Weights of a small audio frame classifier.
Model: activation gelu, depths [6, 6, 6], widths [128, 128, 128].
Training: adamw at rate 0.0017, 18400 steps, batches of 64, held-out accuracy 96%.
Rows from block 15, named by matrix and row number. Each number is 500 + 40 x the weight over its row's rms, rounded and kept within 0 to 999. All counts start at 0. Numbers have three digits each. After the name is the row's rms in percent of the matrix's.
# convs0: first depthwise width-11 conv (model.blocks.15.convs.0.weight, 128x1x11), a 11 kernel
convs0.0 107:561541470444443440496505493526475
convs0.1 096:468470464439537531497518555555545
convs0.2 106:567532473489479512575530517445470
convs0.3 109:545508403466515482444494501534510
convs0.4 078:537511470530537533531488529577563
convs0.5 093:460466502565557550492446470483474
convs0.6 105:495499483470444489432483554564534
convs0.7 088:505493428444537513486555549530535
convs0.8 098:502522481525486518486452485439404
convs0.9 107:566525530544524528541525499472427
convs0.10 088:430434460462472509515550531528506
convs0.11 099:554563543544506520492475464453452
convs0.12 089:423493482484421462488461461490493
convs0.13 098:473453500493517573553570533486501
convs0.14 092:547505459512455481417441500475486
convs0.15 123:503489496468483507531553555570566
convs0.16 117:493514492471453413530446477529537
convs0.17 098:460452463522560569521530512487544
convs0.18 089:445435471468522528504514523554560
convs0.19 090:431437506505472492526511519561556
convs0.20 106:498486502572570524452469454523470
convs0.21 102:542507524546518482441427456491541
convs0.22 090:495573576550533498535508466518510
convs0.23 092:500556575532473522502479522525571
convs0.24 091:437470451460445497531502520524561
convs0.25 068:501473570499603518507499523504523
convs0.26 083:552550503495450470458526520564545
convs0.27 081:514519540487498464425426491476453
convs0.28 082:432442459534516501475514550551525
convs0.29 081:455496495511469448424507542561479
convs0.30 082:535449482467492494546543570548534
convs0.31 115:452466509557553528470444473529540
convs0.32 091:407447491491513488469537547520528
convs0.33 116:535494605500526532539487485498460
convs0.34 099:517519495513528507434502559469416
convs0.35 092:496530556487494475466450498548582
convs0.36 108:475492473535421587489475483492507
convs0.37 089:496479539527470448439508568547473
convs0.38 093:482450422460518497499533533556539
convs0.39 115:530445425534556524463470507509527
convs0.40 108:531526537499486425418476493528527
convs0.41 111:565566533527527517525482462454459
convs0.42 080:538567525493485445449497470454455
convs0.43 114:444468454478514556534497439464464
convs0.44 113:518515522507494499482439434431441
convs0.45 082:449449485561536477545524494439511
convs0.46 097:468423481530541573497526535521511
convs0.47 078:568569550467506469491514479481448
convs0.48 099:482492491430513574557543513465492
convs0.49 109:513499460507519523571565546531549
convs0.50 108:465494438517546532459517553533556
convs0.51 120:576502495498454460510556536476447
convs0.52 100:553523526545552490490504469451427
convs0.53 087:446427469477578498488518506490534
convs0.54 113:500495486499473481511515557567590
convs0.55 090:493504526570544507501445432451499
convs0.56 106:507509442424444475474521523546529
convs0.57 119:512487447388482505521510479493478
convs0.58 104:465460497512561574513438466496482
convs0.59 087:504502456418457505539555495486454
convs0.60 102:562531558510520506478434466466458
convs0.61 082:532534482475482566582540482473520
convs0.62 107:514466410463453454522531498475481
convs0.63 103:506478516526497502535575568533560
convs0.64 099:462436426469495523547548494518488
convs0.65 112:490477511486466444459456550556556
convs0.66 080:579501449461502517509490468462435
convs0.67 100:466442473520566552543508484489449
convs0.68 094:507468456482447475424428506496501
convs0.69 104:534492507445451551504529509554566
convs0.70 121:513533515491422416517525533511527
convs0.71 105:559536520504491431472485489527575
convs0.72 108:488528535531558518529492448447434
convs0.73 094:562550504466505517573529534471460
convs0.74 098:464450453508488474542543543572498
convs0.75 106:568548532486472453432468481500521
convs0.76 080:568569562503522511497495490440499
convs0.77 097:465462482460430461475497550526553
convs0.78 096:479512606483432513512518509493498
convs0.79 121:477458507516444482444515554532566
convs0.80 136:548563527446429463479477491510491
convs0.81 123:544536541531453443458481513537550
convs0.82 100:510504455482458467433459539546551
convs0.83 105:551531463500505528519536521451414
convs0.84 132:474496546539482433443463537544523
convs0.85 113:475539530487471443432494555549519
convs0.86 101:534452421433475494527540513507486
convs0.87 110:482493482531541521498476468428416
convs0.88 094:475489486535581566550494503540521
convs0.89 098:557494558498512434461470458454483
convs0.90 119:550480475455453458439465502540539
convs0.91 085:529509455445452481514453439447496
convs0.92 097:459460539530560517454434483526524
convs0.93 086:468447542459559548530484489444499
convs0.94 087:551562521504495463496449440457464
convs0.95 115:461462439465492514541543534546552
convs0.96 103:508504506470447433452504534558549
convs0.97 096:517533524447450521576531541486535
convs0.98 116:454472518560558573509511477504536
convs0.99 099:497531583542451471473559513507483
convs0.100 077:549518415486456438520483497523481
convs0.101 101:517542549542536569565527490508485
convs0.102 105:455441450514531563546478508475535
convs0.103 111:471504557553527474458455438486461
convs0.104 082:502485539490482435457456443487436
convs0.105 092:558554558529555499501466476458476
convs0.106 081:572523446498524528537536434480487
convs0.107 124:484514484480501455435438479538566
convs0.108 098:524459478488505516504540546568578
convs0.109 080:451457431495538473450497515560512
convs0.110 092:542547474444425467485505483491451
convs0.111 117:481527547520471453459516545561556
convs0.112 090:549508479453438464470450487456456
convs0.113 100:532546508481517505532524496430415
convs0.114 100:446438443524507534538542490512451
convs0.115 106:500478578417467521472543510502501
convs0.116 100:493483509476472451495575518458424
convs0.117 086:506567584540495443506481486508526
convs0.118 082:489471497536543507557558520563550
convs0.119 112:487483449507548578490445492525547
convs0.120 106:481499568533561533472435460487505
convs0.121 080:490472495494492544561535570570496
convs0.122 107:508474479560584555516476483467476
convs0.123 098:461443423439452494516493521506487
convs0.124 091:498493512502449434440465443453492
convs0.125 085:476519509587537506503518480456430
convs0.126 101:562515526552549499490453454484444
convs0.127 097:464452444477528566527519465467458